{"arch": "unet", "model": "segmentation model", "dataset": "rosettes with rotational symmetry", "train_examples": 195000, "image_size": 64, "crop_scale_min": 1, "horizontal_flip": true, "translate": 0.12, "color_jitter": 0.1, "cutout": 0.4, "num_classes": 2, "norm": "batchnorm", "activation": "gelu", "pixel_unshuffle": 2, "widths": [64, 64, 128], "blocks_per_level": 2, "block": "basic", "attention": false, "upsampling": "nearest_conv", "init": "kaiming_normal", "residual_init": "none", "optimizer": "soap", "beta2": 0.999, "lr": 0.003, "beta1": 0.9, "shampoo_beta": 0.999, "eps": 1e-08, "precondition_frequency": 50, "max_precond_dim": 1024, "merge_dims": true, "one_sided": false, "adamw_lr_other_params": 0.003, "steps": 33200, "batch_size": 128, "epochs": 21.8, "lr_schedule": "wsd_sqrt", "decay_fraction": 0.4, "final_lr_fraction": 0, "warmup_steps": 6640, "weight_decay": 0.05, "adamw_weight_decay_other_params": 0.01}
Rows from block 5 of a small segmentation model, named by matrix and row number. Rows with one number belong to one channel. Each number is 200 + 20 x the weight over its row's rms, rounded and kept within 0 to 999. All counts start at 0.
After each channel's rows are labels from the 100 images, of 14976, where the channel reaches its highest value: "place" is the part of the image that holds the peak; "responds to" is what is common among them. Only what is clearly more common there than usual is listed. The data: rosettes with rotational symmetry. In brackets: how many of the 100.
# convs0: first 3x3 conv (model.mid.1.convs.0.weight, 128x128x3x3, each kernel summed), inputs 0-127
# convs1: second 3x3 conv (model.mid.1.convs.1.weight, 128x128x3x3, transposed, each kernel summed), outputs 0-127

convs0.89,227,180,201,203,218,192,165,222,191,204,238,169,203,205,219,216,225,197,209,174,173,191,227,197,217,191,217,187,201,201,241,218,223,184,186,204,169,196,210,183,194,200,212,181,213,152,227,192,200,208,189,213,189,235,190,194,196,206,200,212,180,210,190,215,222,181,205,185,195,207,239,172,217,157,165,188,194,169,232,193,194,206,176,235,225,158,224,168,182,180,217,212,149,195,209,170,186,180,172,175,197,217,209,182,185,215,187,176,229,199,193,191,215,188,180,176,211,195,208,231,212,198,186,216,168,174,183,185
convs1.89,220,218,192,196,182,213,218,162,179,214,178,226,221,211,193,175,186,203,218,225,199,166,183,218,191,180,195,180,178,173,207,174,196,170,189,204,247,184,199,211,224,173,176,211,223,199,175,240,202,184,208,228,172,171,227,185,218,218,222,186,209,175,202,197,215,200,204,236,175,179,184,223,212,232,214,174,195,203,198,201,215,202,211,192,194,219,201,194,212,194,134,206,190,206,199,172,205,229,210,221,211,201,184,181,217,195,190,241,177,221,192,232,188,231,199,219,214,228,204,211,196,199,208,222,160,221,242,199
place: middle right (92)
responds to: pinwheel (100); five-fold (37)

convs0.27,199,184,178,215,203,184,226,208,215,197,195,192,225,197,221,214,181,195,247,198,223,194,201,185,214,206,215,171,221,190,163,170,193,206,220,241,203,197,183,182,203,210,195,211,206,199,241,198,185,196,218,209,196,193,181,231,184,220,191,170,195,222,216,163,237,188,165,209,193,233,204,261,217,163,192,203,212,210,176,197,171,187,182,207,242,206,213,204,179,223,197,221,210,250,201,152,157,183,201,221,225,199,185,199,206,218,206,179,194,205,224,231,204,204,196,163,194,210,166,209,217,189,198,214,205,195,203,186
convs1.27,176,178,195,180,224,207,188,189,186,198,168,190,203,197,232,189,178,204,178,222,186,202,207,183,196,182,185,198,186,221,203,190,228,186,231,180,210,189,179,242,189,190,152,196,207,227,165,194,230,213,220,206,249,221,213,175,199,182,187,187,193,180,177,209,185,206,189,187,200,190,189,201,205,193,185,185,186,236,189,171,220,215,207,176,186,179,197,173,204,209,219,221,228,212,228,224,204,227,219,178,190,179,209,177,183,167,182,222,175,203,206,152,214,206,177,237,202,194,229,215,224,173,184,165,247,229,192,191
place: bottom centre (67)
responds to: three-fold (85)

convs0.41,244,172,203,191,178,186,169,203,210,190,169,186,188,217,190,180,193,189,183,181,189,221,192,228,160,204,197,194,209,229,216,210,209,170,220,198,206,183,223,195,207,186,229,178,196,201,202,192,219,213,181,211,170,180,199,211,236,182,176,192,188,229,196,216,176,207,215,188,172,168,217,212,226,191,185,180,164,182,182,196,186,195,184,165,215,229,167,216,236,170,189,196,196,201,191,218,190,202,156,201,234,208,160,228,219,213,189,201,195,239,184,235,225,218,186,214,216,171,182,175,210,247,217,210,199,213,189,181
convs1.41,204,232,211,219,216,190,216,199,222,154,187,178,197,195,205,198,252,216,216,175,215,208,221,189,220,183,207,225,181,190,187,175,176,189,205,228,160,199,202,200,173,246,210,194,180,214,234,184,186,201,189,170,194,235,195,210,190,228,192,208,207,196,215,170,228,202,236,218,220,213,182,244,186,224,200,156,230,207,146,207,185,192,187,216,209,210,214,209,205,178,191,166,189,198,200,209,194,217,220,176,205,215,197,235,186,194,214,183,211,154,193,169,181,185,220,204,204,204,173,208,223,185,185,202,213,183,185,216
place: middle left (70)
responds to: four-fold (33); three-fold (29)

convs0.80,170,193,235,242,209,180,193,202,184,202,214,201,190,189,182,224,196,171,177,230,191,214,184,171,196,202,173,164,189,198,189,220,177,248,226,204,206,201,221,199,214,204,196,205,215,196,280,177,211,212,196,184,182,205,186,206,182,212,202,212,209,142,182,247,191,195,232,211,174,193,198,212,197,211,188,199,201,188,206,163,206,215,186,193,160,199,238,213,193,178,205,238,200,202,208,198,181,205,213,183,230,229,183,196,219,199,198,198,175,197,149,218,207,204,187,171,199,199,178,182,199,208,181,220,205,214,204,185
convs1.80,186,184,185,175,213,209,238,194,209,196,208,203,226,185,218,181,209,250,197,213,219,177,196,236,202,192,213,197,185,182,213,212,223,167,212,199,241,227,216,198,187,197,218,191,192,169,133,212,197,193,190,208,220,205,237,193,175,225,218,200,226,187,194,151,204,237,213,163,232,197,178,178,206,188,212,207,175,221,195,200,235,171,190,195,225,203,221,181,191,164,214,213,203,210,212,189,207,180,211,215,177,212,212,188,187,237,220,201,209,236,218,183,221,202,202,217,210,185,197,199,223,238,207,215,221,187,191,170
place: centre (94)
responds to: nine-fold (36); grey (36); ten-fold (35)

convs0.100,182,183,208,180,223,232,174,216,226,180,165,166,202,180,178,213,181,203,216,211,177,219,194,234,233,204,211,214,221,210,207,203,172,211,194,206,223,222,204,190,172,218,171,219,192,191,191,216,180,244,180,208,197,183,185,187,214,227,179,176,220,187,189,220,214,157,210,172,202,169,212,207,235,185,181,213,189,197,161,217,211,207,181,199,254,179,214,193,216,203,225,186,192,199,211,179,183,197,247,194,218,222,163,207,237,215,221,195,198,196,188,225,179,188,203,231,175,193,201,222,205,235,210,176,218,181,199,192
convs1.100,186,192,214,210,177,197,197,164,177,220,163,185,212,195,201,221,227,180,213,186,240,221,221,189,211,215,214,213,198,198,185,188,193,221,210,169,214,211,161,224,174,190,236,201,204,234,196,190,216,205,182,214,222,218,205,182,155,180,181,147,179,203,200,203,179,214,172,168,207,205,188,212,195,197,169,209,217,203,178,166,192,225,182,220,183,202,219,220,171,191,192,225,226,210,211,204,201,196,179,195,193,185,202,199,238,187,186,222,190,228,258,173,189,177,169,241,214,213,215,225,223,177,184,198,195,205,180,206
place: middle left (56)
responds to: mirrored (85); three-fold (81)

convs0.115,215,220,205,182,193,198,192,206,175,165,212,219,214,217,250,217,198,181,217,225,207,185,192,180,210,192,192,230,221,192,208,193,211,223,237,183,160,146,223,192,208,195,195,212,191,211,241,207,214,172,208,222,207,206,185,234,193,223,203,199,193,208,209,185,239,190,193,229,175,175,202,220,196,229,219,188,218,197,194,194,189,195,236,220,230,196,264,203,219,220,194,203,208,218,206,192,166,202,219,190,167,250,206,177,220,194,179,221,218,217,238,206,186,182,196,184,200,192,176,182,200,213,203,204,226,175,177,197
convs1.115,156,209,211,215,216,184,189,208,195,226,163,139,191,152,189,202,212,172,226,181,207,199,212,203,214,185,182,190,174,188,224,208,220,197,215,215,241,201,181,187,218,195,202,226,211,215,162,211,215,239,142,172,186,181,164,157,212,211,209,217,197,183,204,212,210,186,195,192,230,175,188,215,216,184,202,182,187,162,187,224,212,232,168,197,204,176,202,199,199,214,216,188,182,212,216,171,203,191,185,171,221,209,203,224,195,184,199,191,207,219,208,168,194,253,178,188,210,187,199,187,196,191,197,204,200,202,192,195
place: centre (87)
responds to: pinwheel (88); ten-fold (48); nine-fold (33)

convs0.10,181,201,220,218,181,209,213,197,158,184,222,177,178,199,214,207,200,219,206,217,189,182,219,235,220,228,176,220,172,187,207,198,221,201,198,182,181,180,183,202,180,203,172,199,199,200,217,201,211,207,191,201,199,219,183,204,174,217,187,150,190,203,160,205,215,236,201,212,210,214,205,212,207,219,231,208,211,176,202,214,191,213,178,221,204,174,238,213,200,254,202,218,196,187,200,215,145,197,205,177,189,214,186,215,200,170,238,178,210,225,211,225,220,184,242,171,185,170,144,196,211,181,237,200,219,202,205,208
convs1.10,187,183,197,197,210,177,178,214,197,259,203,213,201,160,149,213,195,192,220,160,210,209,192,215,184,176,174,183,220,190,200,193,212,183,191,191,197,235,180,190,208,160,243,200,183,192,208,193,224,195,184,188,194,189,192,178,204,234,222,221,173,198,176,215,184,198,206,179,204,196,203,210,193,211,179,163,175,191,195,202,229,170,207,220,219,208,176,189,182,192,176,220,214,218,206,179,209,186,190,155,191,217,207,199,218,217,180,202,173,188,230,142,194,190,195,200,234,189,188,178,179,171,218,183,160,178,224,197
place: centre (88)
responds to: four-fold (48); three-fold (42)

convs0.39,172,210,198,206,224,217,189,240,186,193,215,182,164,207,193,191,213,183,188,225,198,187,176,190,158,229,198,208,181,183,210,189,218,210,213,204,188,228,231,204,228,176,195,194,223,205,247,191,218,187,164,224,223,190,230,172,189,199,208,206,221,198,208,180,164,201,223,213,201,218,182,181,205,198,178,179,220,196,147,189,199,217,190,215,208,179,231,201,209,164,190,163,183,188,214,227,184,209,191,207,212,164,247,200,216,225,194,211,222,182,182,213,190,191,207,207,225,210,223,182,219,229,198,257,211,202,220,181
convs1.39,202,209,196,214,201,206,197,179,231,183,203,202,206,201,214,193,211,206,220,180,241,244,176,219,200,207,215,181,247,184,206,220,229,173,184,213,190,161,198,210,208,204,216,225,209,229,268,204,211,178,179,179,223,214,200,204,218,194,205,228,208,213,216,199,211,248,230,175,192,198,212,150,202,190,200,211,210,213,220,200,186,206,199,220,168,232,174,209,178,202,187,201,202,187,201,209,188,183,204,230,193,202,189,189,191,209,208,154,197,234,199,160,230,216,177,203,230,181,216,239,195,218,193,211,209,201,172,230
place: top centre (60); centre (31)
responds to: pinwheel (100); four-fold (32); five-fold (32)

convs0.12,225,183,170,195,210,214,195,238,207,214,169,170,203,219,178,204,226,202,203,196,206,221,188,212,182,204,228,220,165,189,224,197,182,205,204,165,213,206,219,163,192,184,175,220,177,225,190,201,206,176,164,192,193,176,240,222,205,208,241,188,209,203,230,188,216,177,215,188,181,258,244,199,228,193,233,194,189,196,189,180,188,209,210,202,219,212,189,209,194,188,169,200,185,180,216,173,230,233,228,169,207,183,215,197,237,208,199,199,202,210,227,213,185,222,175,214,202,219,166,168,225,191,205,197,202,205,235,198
convs1.12,158,171,200,188,225,213,211,210,203,219,172,218,207,231,194,180,188,224,205,180,216,181,183,207,197,196,179,177,199,211,185,212,210,236,193,230,218,236,203,187,217,186,256,202,189,189,244,188,182,210,196,240,209,225,194,204,216,221,168,173,196,211,196,220,186,210,153,211,164,198,155,221,188,173,185,155,187,239,202,241,210,199,192,218,234,192,208,193,200,196,202,190,223,215,230,232,201,181,173,180,194,188,208,210,164,189,215,194,190,183,223,174,215,187,222,213,181,197,225,201,199,209,209,210,205,218,207,201
place: middle right (61)
responds to: pinwheel (100); four-fold (46); three-fold (34)

convs0.67,203,202,199,217,224,221,160,232,211,201,196,192,183,238,184,207,185,182,221,160,205,164,191,184,153,225,223,194,225,243,210,173,201,218,199,204,235,213,216,192,177,210,205,185,194,184,195,191,224,190,175,183,203,199,204,216,219,223,251,192,194,190,169,205,202,162,221,181,177,210,187,215,208,198,148,185,164,163,169,203,202,153,162,199,228,207,189,185,200,213,198,175,232,184,198,208,211,199,211,184,212,212,183,213,201,178,201,216,204,197,226,203,193,224,209,214,222,183,197,189,209,183,206,233,196,224,220,215
convs1.67,222,198,191,194,201,206,212,194,173,202,210,213,225,172,181,220,216,216,207,223,205,222,196,212,204,185,166,204,182,207,212,212,182,221,199,215,191,178,213,176,243,191,171,171,190,223,202,172,160,186,193,200,218,196,190,195,197,206,182,197,211,172,224,178,236,217,141,252,158,221,209,216,222,193,191,212,193,192,196,217,200,213,221,210,197,208,189,185,184,184,246,198,167,214,195,177,179,205,192,226,205,199,218,179,202,239,162,161,234,170,200,206,181,194,189,201,192,241,226,186,199,203,216,204,214,196,229,232
place: centre (100)
responds to: mirrored (76); nine-fold (30)

convs0.54,190,179,214,196,268,229,170,200,244,201,223,199,204,204,146,217,209,233,205,184,190,177,216,176,182,172,211,186,186,200,199,194,185,198,212,212,197,197,205,210,196,215,175,183,210,211,203,178,197,221,174,185,188,212,209,210,179,217,200,178,196,206,212,183,203,182,153,208,160,197,209,189,220,192,206,211,216,212,189,199,174,184,205,214,201,198,237,165,208,178,225,188,175,212,242,194,168,205,199,171,199,182,209,195,184,183,185,185,234,158,257,181,196,177,190,243,195,217,209,197,219,232,192,184,203,209,196,190
convs1.54,209,227,197,202,186,197,217,203,178,163,188,183,158,207,208,189,167,189,200,188,207,247,213,193,210,221,187,210,197,210,245,206,224,222,229,185,199,193,200,236,206,218,173,229,190,215,176,202,176,183,228,196,192,191,216,173,221,203,191,189,166,194,201,167,213,172,240,183,212,243,210,192,230,175,175,178,202,197,184,191,256,203,198,195,197,191,163,201,193,235,217,224,205,239,185,176,203,189,191,215,197,183,166,177,211,192,205,231,219,196,176,171,175,201,188,148,200,194,189,201,205,196,196,213,188,186,214,201
place: middle right (74)
responds to: four-fold (56); three-fold (39)

convs0.124,212,174,222,221,208,176,218,199,225,199,195,174,202,180,174,206,198,197,203,177,203,221,174,239,206,196,210,169,196,202,212,173,197,220,213,216,130,170,184,227,239,214,185,204,201,232,188,199,200,202,225,242,205,206,196,176,223,182,189,222,175,195,215,215,186,160,180,191,199,182,214,214,210,194,181,207,177,186,213,207,165,209,179,193,193,199,195,200,216,180,208,203,206,230,204,195,197,183,205,225,201,152,148,161,209,210,193,221,171,191,193,168,198,245,185,173,215,175,180,207,203,168,201,203,205,167,193,197
convs1.124,182,200,179,233,204,241,223,210,202,196,194,204,238,190,199,180,204,222,225,206,194,183,196,189,186,228,195,194,243,239,187,187,172,174,191,198,230,179,204,207,194,184,193,197,221,157,185,213,226,217,191,207,199,199,205,195,204,230,152,178,210,192,177,201,201,206,191,177,199,217,183,211,197,238,215,192,214,233,214,162,191,193,236,196,198,216,216,226,191,207,191,186,198,151,196,226,194,176,200,193,234,193,231,209,181,190,229,173,196,222,204,224,134,215,199,190,196,213,248,182,220,184,175,195,210,211,205,208
place: bottom centre (74)
responds to: nine-fold (38); eight-fold (37)

convs0.68,211,195,176,217,204,181,179,192,211,194,168,193,208,198,177,180,199,218,197,203,185,192,198,254,188,216,165,225,179,178,178,200,181,176,208,197,215,189,193,198,218,188,211,197,211,176,225,224,202,156,218,223,226,196,193,204,198,209,195,184,239,216,181,192,202,185,191,204,190,175,208,218,232,195,199,208,202,166,166,179,204,181,178,216,229,182,176,195,189,181,199,232,194,213,221,232,200,172,199,190,226,198,200,180,214,213,202,194,203,216,302,206,166,205,209,191,166,175,182,192,201,228,198,201,215,171,197,197
convs1.68,192,230,188,168,195,207,182,211,186,204,189,204,200,173,216,204,182,210,196,198,191,200,177,189,245,206,188,220,220,220,192,184,189,191,198,217,178,211,187,208,206,191,201,256,205,217,184,187,164,194,179,216,195,217,178,228,224,164,167,229,185,143,184,228,187,188,247,213,210,214,211,185,187,200,213,221,232,205,199,179,191,213,187,166,208,219,198,191,218,214,216,187,203,205,222,225,213,215,165,246,165,184,175,236,194,245,210,218,209,231,170,210,177,205,221,220,222,197,204,201,183,195,180,213,190,187,209,176
place: middle right (90)
responds to: mirrored (92)

convs0.64,195,210,199,204,202,202,191,190,207,154,224,200,222,209,215,186,32,192,197,209,202,192,205,210,223,192,202,195,198,205,199,206,215,201,196,190,201,185,217,250,193,223,207,183,181,197,220,203,210,201,188,185,207,173,200,198,190,200,199,193,198,202,194,207,208,192,193,194,202,189,200,204,214,195,207,178,207,214,207,210,171,219,203,219,233,207,217,216,162,183,219,198,187,205,196,174,200,206,214,194,199,207,197,211,214,195,222,186,201,202,200,197,177,192,202,204,187,187,197,207,186,216,210,196,195,205,219,190
convs1.64,193,193,190,189,188,188,211,228,232,217,151,208,230,169,179,183,172,168,238,227,169,185,204,201,180,196,206,196,194,163,192,208,208,175,175,197,187,211,150,190,182,192,183,230,201,204,184,200,181,186,190,210,215,188,227,244,211,203,204,201,198,201,227,213,175,225,190,215,167,191,181,189,168,201,198,209,211,207,168,185,214,159,173,172,208,215,210,197,203,203,187,209,193,203,218,207,215,214,192,194,197,195,204,188,212,195,185,182,208,173,238,218,225,192,208,193,275,184,183,182,221,238,212,215,193,230,191,186
place: centre (98)
responds to: pinwheel (100)

convs0.33,203,181,185,203,223,205,178,210,211,220,236,192,202,233,201,211,218,217,221,196,186,179,212,180,208,210,232,200,197,227,215,195,230,189,179,197,184,193,191,196,210,201,206,192,233,189,201,185,179,165,169,230,184,184,220,198,191,191,207,186,221,182,214,196,207,164,198,174,178,222,215,177,206,190,162,195,260,212,191,210,182,208,213,174,184,181,241,184,172,170,260,204,143,199,227,162,213,164,183,176,205,198,190,214,190,204,211,201,187,192,209,189,149,201,178,199,190,197,218,210,203,234,216,193,190,207,201,187
convs1.33,199,236,190,189,212,203,197,196,190,187,163,188,179,222,236,156,206,211,190,208,214,214,205,172,193,188,170,229,185,238,201,221,174,206,215,167,210,207,213,207,190,213,227,218,225,244,255,208,212,213,209,170,205,198,203,191,201,213,210,195,155,225,233,197,192,218,236,221,209,230,218,197,200,170,222,210,195,178,201,226,206,171,196,205,191,186,210,202,199,201,156,187,214,226,174,174,161,222,226,188,178,209,191,198,207,207,197,208,202,169,216,196,212,221,164,205,167,170,175,191,206,196,180,201,187,168,207,206
place: bottom centre (79)
responds to: pinwheel (100); four-fold (48)

convs0.31,209,168,204,212,211,228,190,238,204,190,194,215,208,207,153,208,196,210,181,191,195,233,209,186,184,215,227,176,197,179,233,202,225,195,193,209,176,197,201,199,184,179,205,165,208,185,201,218,239,183,170,218,183,198,195,172,193,205,193,207,167,181,230,153,199,175,165,205,179,218,200,250,201,167,171,206,193,232,194,190,191,171,183,218,214,167,222,218,197,197,180,182,203,175,232,179,183,215,190,180,199,229,213,165,197,217,196,197,224,197,179,185,217,169,177,159,210,180,179,189,186,212,224,225,193,229,192,194
convs1.31,262,210,204,186,177,217,203,192,185,212,190,181,162,167,191,212,175,210,194,223,197,184,198,193,197,184,177,217,208,231,196,215,156,176,217,215,209,222,204,242,185,234,182,219,177,208,190,189,198,208,203,228,214,251,224,204,173,205,198,232,229,197,187,210,225,207,206,177,208,191,205,178,169,201,171,206,214,180,183,200,189,225,191,206,154,195,195,185,198,181,214,182,179,201,220,190,209,169,192,241,224,189,204,207,187,205,177,197,183,205,223,195,170,222,195,226,184,231,159,209,193,186,240,209,202,211,175,226
place: top centre (66)
responds to: four-fold (49)

convs0.110,173,200,212,191,226,191,208,196,186,199,198,241,209,234,188,215,228,194,220,206,234,195,192,199,188,185,198,151,222,238,202,178,199,208,206,232,197,157,202,199,196,208,212,189,194,173,198,202,197,186,252,195,183,187,216,214,199,181,181,219,262,205,214,183,216,163,221,174,157,202,179,207,193,198,228,207,208,204,192,199,228,193,233,202,172,187,189,184,208,188,186,179,198,211,179,229,186,194,178,199,219,187,206,179,191,217,233,194,168,221,195,195,178,218,226,201,155,175,206,154,209,202,211,191,182,234,213,185
convs1.110,198,213,208,201,218,215,156,197,217,199,232,194,200,209,218,206,210,211,222,204,159,186,192,176,205,202,209,210,223,213,185,183,165,234,187,201,230,222,206,181,199,215,205,214,183,177,169,187,199,187,189,215,220,184,199,181,181,182,173,180,241,219,199,208,173,221,242,212,228,175,208,171,205,201,194,194,197,198,214,150,194,188,209,183,190,211,213,192,199,173,228,181,227,145,162,185,198,212,154,203,181,203,163,205,223,228,208,210,203,175,189,205,192,218,213,166,211,200,198,144,184,221,202,195,209,169,196,179
place: middle right (54); bottom centre (37)
responds to: mirrored (83); three-fold (69)

convs0.109,194,197,190,221,175,203,180,179,195,199,219,198,219,181,175,181,220,184,197,244,191,190,200,227,187,180,227,195,193,212,210,172,187,189,182,175,220,178,207,205,176,194,213,177,193,211,207,181,227,201,184,203,160,191,177,192,187,244,208,203,211,200,205,191,213,214,182,183,143,191,208,197,226,207,250,208,178,154,155,188,217,212,185,204,162,201,197,226,215,192,191,221,174,208,237,221,208,204,206,200,217,202,250,197,230,199,233,201,220,215,207,226,176,203,204,177,195,166,197,229,206,187,164,194,180,220,173,179
convs1.109,178,218,192,199,186,209,166,226,192,217,155,205,180,177,195,218,197,223,235,190,181,174,235,173,194,185,179,178,203,206,201,253,206,186,202,227,195,199,182,221,240,180,223,204,198,197,223,212,172,197,237,197,199,182,214,209,229,184,194,206,196,206,216,189,183,204,196,171,220,187,215,221,187,193,202,224,186,219,208,183,184,209,191,177,241,188,244,172,206,170,191,202,203,171,188,173,211,206,186,187,191,219,164,200,172,204,156,193,177,239,201,211,223,240,230,200,186,175,212,196,209,207,222,204,188,178,221,170
place: top centre (81)
responds to: mirrored (89); ten-fold (38)

convs0.16,183,208,190,183,170,217,192,220,208,213,226,224,200,203,183,205,172,179,213,218,172,204,223,227,193,205,194,174,205,185,171,188,216,185,192,175,202,217,225,187,171,209,153,214,214,200,208,192,221,239,186,205,171,163,190,181,198,206,180,199,229,200,219,200,217,170,220,206,237,227,222,213,234,218,218,180,196,205,223,211,192,193,228,213,254,207,198,220,190,151,210,210,185,170,198,239,188,224,218,202,220,170,201,222,206,209,252,186,193,201,209,231,208,222,180,201,198,225,166,200,207,209,188,229,207,224,190,203
convs1.16,200,236,207,189,215,214,169,219,196,218,180,164,214,195,162,212,202,195,200,181,234,208,198,225,217,211,199,182,206,188,238,192,206,208,197,207,209,172,202,200,188,170,221,215,183,214,195,212,194,207,176,170,197,223,185,207,185,177,191,223,168,200,188,198,175,246,222,203,202,219,178,222,199,233,195,176,224,182,166,140,231,198,173,228,224,198,187,170,188,184,228,195,193,211,194,207,190,189,186,204,195,210,188,222,206,195,160,208,187,191,211,165,206,219,249,197,227,188,201,171,213,145,178,204,225,190,206,188
place: centre (78)
responds to: pinwheel (75); three-fold (59); four-fold (36)